A small image FSQ autoencoder, trained from scratch.
Model: 48-pixel images, encoder norm rmsnorm, encoder activation star_relu, encoder moe soft, encoder num experts 16, encoder layers 12, decoder norm batchnorm, decoder widths [32, 64, 96, 128].
Training: muon at rate 0.039, 7200 steps.
Data: trained on made-up waving flags, 97500 training examples, 37.8 epochs.
Rows from block 5 of the encoder of a small image FSQ autoencoder, named by matrix and row number. Rows with one number within an expert belong to one neuron, the router's apart. Each number is 128 + 32 x the weight over its row's rms, rounded and kept within 0 to 255. All counts start at 0. Numbers have three digits each.
After each expert's rows are labels from the 100 images, of 14848, where the router gives the expert most weight on average: "colour at peak" is the nearest of a few named colours to the mean colour under the peak. Only what is clearly more common there than usual is listed. The data: made-up waving flags. In brackets: how many of the 100.
# router: slot weights (encoder.blocks.5.mlp.router.weight, 32x160, trained with AdamW), inputs 0-159
# up: expert up (encoder.blocks.5.mlp.up, 16x320x160), inputs 0-159
# down: expert down (encoder.blocks.5.mlp.down, 16x160x320, transposed), outputs 0-159

# expert 8
router.16:138158102119079160113164194115101111120104119155139092138167159113108134130094100178169101129108154151132043080134148091143124097085090081151096105130168144194108161149123137110219126167108136141136131169162126140131159158124167114063102041129101106146158199199160089132176135095090129134138106087091102120134118150108196132131123111134159152104105178173128129173140124124160196117116116088131162139187161076127157071106124091136113106115105145126131179142200093123198115135107141
router.17:105093085125142101087154128109120107085148112186095177152183085113160117158077145152125126152103090108108160124142191071116085108081073091160119105166124138141081140188130196093127090156104101170218157133145118126163107156112105101085077130117113153185162123115140152097163081143112121110181123096130172130129091191053131130133124121181117101068096147136120111091139082117111096137130133102094131113161126099130122137079137172091096158126107058098054147120120113153059148147132068
up.11:094158130108188128138160072117137119145169167122159139163090177109097162161136118148108150139159161144175113149099095179111161120152165186203072106139117109142150121093092137177059137110138116113151148132145111113122126160110106176053166147116092106104116167178156122131116162098166170103149143120145118179043075152147123131107137091192152098054126115084172168135135157126076070137107130129179120070077102120170148203154103162087099149107106119122124118178170133083108149108166107
down.11:161139192125130175130064094198098111154087158133190131139170118145120163057079096162082145121122170134164135159172127093184069158140117143085163093089125092107136166157142155130124161099131106068064148112121145127106168132149138114126125180095108140159175101210095138098100140135178109124168092117135124156176096111100134177128139125130085171146153183137136159115102156057168133122068114112089134102168087149140121119091110067137165098090158120162096082066101101114116147154103154
up.12:111124096125122131121163162130080065171110134109121121161103134126197106155103109201046137153052161100174116146094170097038123158100142158099140154091153100084123127148143132199161127149100149136065151151111085119137134158099133183108159131080119123156158070090146157086105067128098116129146142178154121175124160078116068107133120144139113198141191124132149116146109162139180111113145165186174129089151151153107094114127191097121141169141150119098150143074167130141138187148120134
down.12:107105192105084090114107144132157109149092141167166167143120087114119112138140090059158114050156132174089151108113172123112178114132166149153157137095100103141142131141091145082136084118118103149136113111072075174126133153105163145150120176137137125085097114154143186122146205125114116154145140137082078091125147173114206103127111104147159116098089147146089144171065147158091101136077131125158088146236142111111186107113093153095148107045140092138068097139109146125089123087115081
colour at peak: white (46)

# expert 6
router.12:104129116130137147196175092184146157171111160151122149173048164163097139090182157144156114094126109073085135098151096140155137184171149118106122140162135154047149089139150125205169176141134100115112184170195120144125169129179152148118134130109122124130090076100111067152131182182101180115119145164098172168085171126101096093105152147133102112084109142189150094091126134150152169161190130146092119143105164136134089108158138140120163139095129138123144114203111130116096146117093190
router.13:148124171136132126168147165155074122143103103120128067144180169110141139151127120124093133148148076082110080106170155142134138121110156114186107152111125153153166105089117072162126133126135086158153080189124125171132183177115102083130135190142192058125115137098065139086099146121118187129106148084112147140185109109174163126175095083091048104094094100107103109154117173168183088158150059153126112140071174126062179116120134085111137123118117121114139173119107103101160089170174126
up.2:094102094156097113138088076161117136188204120163185143104076181177127157097185148188131112125093125116092153124152161084134119133128200165124156142059129132126142134149160132113135158141109182141170117120209153097128121085132149181164078114112127155109178036135095102115143098090152092162174142186131132120161100126143154163130076106085074088134127142105128138104137131137156103146161174162123103133147160067121081116100142148163115110117133166132144136206106102161130107112081197
down.2:161128149075127189104123159187207101074041149139132093105102101121053087115131137110133166101164139141157164125144142210129133142158096157119135092139096082076155165115136144145144154086093112132110148132132121178098146152183103107124128197155127106162134086123081121167096156133134177178157154125134048119174123186105160138132134087122173163132145062140125115130165146147183122108075098128135092121150100119066171145161107136172094126134106104101083084067139113097105128092117167
up.3:101101097165137145122147156176125077133130097112090157096062098173112151155120089146097142075077147143130138129164096111137200158147150095114103125107183059131091126114172136130095106177159133093148150084168196115106148175140127155158059072116134099096183132096142101160166060136149165165159144142091153165128090142161090167108139082089127111147135198125099117196148115149138151102150089141093124117100130130095134135090115146188202147139157067139094086083111100133156066156099144
down.3:114167152132106126071128077166121117094111132114114073135070131083149140159144128116142165178163163136210132137123159162128146169183132088108114171108146152113088129131046152137156075133149140105133091082115090112193152163096126177176034102120136139106102103121169178169126126112163140150118132124129116132148110151073084086113133128113105171142090136124111187130095171156080072109123175167113133118095137198097174126206114108130149141087158091123099124111154157110155094192113058
colour at peak: black (31)

# expert 7
router.14:148120131141135097112164110138099102151113124115156087106089113076140158154158160134143135139099119156138100137182137133153120116138153090131146173181102143116157093161102122231129143105166082098089122149136186199117163126114078109133171172125149045157110137186106095090127135181119152135096172157095123129114100081139135113114127054152060123172108108104137128149074143140176131188102093237115108135119173164073168100112094084145156175140127152106100095118201119142126161172131114
router.15:075151098185110116160175135159137079192155152124101179172078166170160121121199049154079098115155122090103128141174130116105071167108137157116165099102108058062119136107127130159101236137152140077098125140174144093156088132132143068109070170090173108122113135078093123114174165112135109141134183162123157134123106135144113092112133141145111119165154130108130157122103107185128115140128108199108150120099106149161155166145147081141143106118140092122112115114139092159213105117095107
up.2:103100101152124130215105115158134161140124101099089103184080146173149184067087139125088168129120114175116091158152175176110160138147169141060136130115139163122132065134108122141134157103150144125145143142141176148204079131119124083137185154143184102094093103137128095129111151113122139117111115134160072159109092150108181130073094109123147127130169130093152126133179133198090098146123195093155081124086123103116061154179143109128113143170199137122103110201069125185091151154123143
down.2:114108173129095108090102174140120132220090129132150128130129104145103030089097121135150122109171080118112130121109144156170159159127135118095163135132177063060170103113173174156110084102094112124133162109114073157086197169115094150117115138091125107139176087163140132093107074149156154152171113120118089102068132157146168116116149108149139113107140167096142164144161095141165113194052165091137132142155149075149133122173173148157112113109104221085109106170180151113146091127105145
up.3:128090143123127148162151122219085148120176100108143153142123148138120124114148130134110134113171124096135084058136125132093131177156152162123187115032147120116108125141121125148137190172151104098104153093205163134156116107174180153160135059143127098055099117091077142117194155119142174112138106195091088121089101152076140159088142099117083152098115239119140168185103116178092129135102139135104158146141142122136105163097125172179114126175157111152113092152141119101147139127083143
down.3:146147173133131121092120162166156115136132095122125085178162164129093130109134130189130142060110131145151109146112117095105179133151187128091136112153130098111204088138113173141134111158148078043175083152151198115163161105102100059099174135102143163060119156152088106123133104068190157181138167164134153163140090138151109088174110103089120129050179169156127153130135127134099104138130086113138136180169155176131113176169142128133137080171188173113098145095128140145148169151090115
colour at peak: white (53)

# expert 4
router.8:104098096097125141168072159179126157097149130071122119135142120157126119154161157131119155126109148089090133131162102179126100121146135134120106144108195113133167100148120065184183143119118115131112066085115056130085130122193107118117127123152162085136039093109121129102170156150143123163087144108101086133122153074140135150104155084129077134051139178117104092123067139099179198210106065139106094092079177137116119092127163153110102097112153144109132089179084138150084081120098155
router.9:078144143156108125165152085182162171121153076103140127132152114152145167112171176168161190133109164150114139111131103109151129140209131130144185178151103107085153071097092139130108185130169052164110060122088165141120150137178160090145079110146125107139141185129073143139104068173100166165156172124119115158128086090085117178074135099103076157088144101142096124123124070155128083128122139180122158113127173162090150174149099066114128153156129147108151104127088120175142104123107191
up.11:100109098156144111117180094147188095127147099076147163142068131106104144155181158077121130138128106177116081094111131119145126142169239126175083104098131116106084088134142107126146149111103093110113148128126127126176158105172144151160134129122116105102121141129086096149174114186151148181097167195050098163161083168104127157114083097129122126134111180106134172147120068172133106083143101154140150078140095100121139160111073153104065168153093149139091074106056157168124162122075159
down.11:065176170152130154084092111153137156126090102152163134114128133135107032123143097114132180084175112109156139155130105170123169185156092094138197124102148080119144128104070139187164101130071095109113106113167109176142079148120092146120138109142184164142172131142165155100128118113155177120097114121103128157115110124099153117083163124091054149160144124082126188176110046123090052150087135086107149072136143101170146088129153129154083116137117080091111086138137133123119093131184180
up.12:128136169135152100123126092162126156144096072132135090143136165210098104097109122147156188104126124114148115114118133146139218182214109124162164114109124127091139105106054173145171153132153129113079126094151177150148148113128131056150086130142119125072129111114095150129196135140131147181095143196138166193109105174087161132156136117090135104115108192107137135179101140127109111177193152135131146098151106116137189190100110145159127087061193149109090112108131170135188124137111137
down.12:143145148134120196117094131176189117111152116075098149125115157080095084121121180118112121105127117110140122107153163141148159166157169125077144120051084167122181153091161102122193102093130062114142141102129158142197137162139190092166144071141161090048098102117122104114139141097201153104131142163118135116175088117153135140146127100099091144129102173132158163187141111061088152146057135128133116150157119101070101170122100157120105101085170138137129061089112142083118114057135143
colour at peak: black (39)

# expert 12
router.24:102100085080101114109160169119090116118130176103143113150055167138115120131203159145126120124134107122101080141114087171099124129167135107158140071120164080138109060088119122161121158088133092131154127127102156210070135113184084085113170131086133115139083068155119121086150138182126110159158130149119134206073123113185159141106128092158060166097088148171172105111143112174077105115155130112126181156201085138134139153136114078173099157144140132129158098191098136133102101156127172
router.25:149141133162159105169160157108118142090149115123183101128109125163121081123178126116154101165130107091160108137176126174185129202149188115154092174201125169114159113079112148163106180128181164165121114131186166178109105150137089163155133108145121063109120093128108096145109159109124148168135136181102078229117131101160126190153135098100124096132076081152143079155118179132111136160149092196089136111110184152060127108087080139126129104114146099115097124165126094100104126097083150
up.2:092106100122101089152116204166108132058105098103136156170068122112134176133103115155161117100138161125093057100140200148099120194158164150094111151113146137085194099109126107171107124157148090105104130120151158162170096117127116123189168136079172116129077085124134152130194112153134115150117121160107206160116158131115132082144142056146133112138100130154046124151105070103167135132138079134133148120109109136097131139125161160081141152168196080108114117113136134147201107157199091
down.2:165165139097096123085108117170112189157121195126142116160110168190129098080141119109151118071125058204107136124032154125111120120161131133154169150124162106200178111127105114142122138091084084141110116107085160154142135051105162123113038119177130148115066112131159101136111159097178152137173142151121079125154154143123142111119134134130137153195119131144168151144100110158081127152133171136123153121132172111076157160132091138173186125110165090115116151099127078143197116104060134
up.3:130143155160138091132141066156162152166139086115106125145173136175098148134123130135144101130113082125095093132113122111134122162158110127154158213159163120122119129153057050152144119119107053173105175124133118128140120055162176214154120150123181157107125122177169048148152112122169113168170112139101101090074130111065135122183122115082094140100148125097174104159105194154122137158115176161126109092105112122130150093150115099105159128133179112083100081192147148153165072098080133
down.3:141167135117150135126124130203114096156117166127117131102038097108122118119153096109139166130144168068141105135123159148167156113110127093101091137120123147158134123094118153160196143149072058116128111077117146173164095155117101102120143131149156158167137119138173177097149168130110138143118146138089153149166165122123092164083184046108120123109079141115170104156139191201131135136125157101127166104173179089128079120166104160181112140098143132121141175039148161188133119119018110
colour at peak: black (96)

# expert 15
router.30:137172071128075152131151149154090101099125146104152125114113077184134137123146191165118160171166075094139129138178092169135117120118121117099114126112102099113124100119112121193150153130071049090124103084100139240124086147140138090131156136123140099152119126158032115074134132125114086167118109162144117180138139068112141102164114140125077144126158148169113121154130145125130084160149122142105096073129047129065174144159091146129087164159152167108155099125083108120117099134132225
router.31:110112181133100123162136133199109195145143162083180142117116113125113053164143112094163159120155143126126130057136184092135129131119191154156162142109132111165143190117137130175157158151130119139042121111163114113068171149135153091141145067125153122061124174170120099156159185092175148145105158154028116170132133128068094145094125070121109137097169164100141164140102150134105115190120120123052159162107161129120152143149137087120095136127125144105076111147121124123204140112114153
up.2:103115143178108122112148129225100097147145101076066195171095177111105120131139096162117132140065120152156148122126101143109156184160126180155135163131167132121140114084128114118173139151133151077116123114167174106120126153121078151136117064144123107129111112103129127157166116136083135175110158186110124172182142163120115163201155110010103072112181150121097096123113153192151115141163100119084137147124132075191110102165113088125158161156181173142137130144100112115158094145097177
down.2:112110133146105122133081093176111187183157156187166090112040174111080119118132049156112166086167097135152094100141130107130170153061143116132185097105075172116138132108100160162146096140157149149122101113194142122168093137112154184096161078109108164161117113118113160120135114118150152172084123123130134109126122126096118174051100087158114147129098117146125189179155076150116117141077144119133104081116162126156102104143091113212144116120172135148160089156107135120081135191091063
up.3:092139104117097159181101124175080107180112134130160146119091155124097140134078115108095109115146173088124089150159125203106128127178120114164183105087131126090153095117147129121148172139120109143162097095207159166128147124122179083163142090139124104106110165111091126073170123145112158117130171208090168078147131123146191163142111075161047107182145119115108220127087162130142175105116090107145164142150165098091099129130088093156139153069175130144114103144102115072138128094159186
down.3:154088112130067134133184124129087107242115085124158129105120195088139189202158128190121093148125023165103134117172157076112081148122154135134079134146111109111199128126131141160146162062153105079129100100177152124077122089098101125137144155121111141119076128086143096094114135146182101157084152116082156149132132137166167163117121123115149072079098144156102044148157095129106110133142118115082150107126133089081160133141136132102122109154156140116187119152137143111175102135135122
colour at peak: black (79)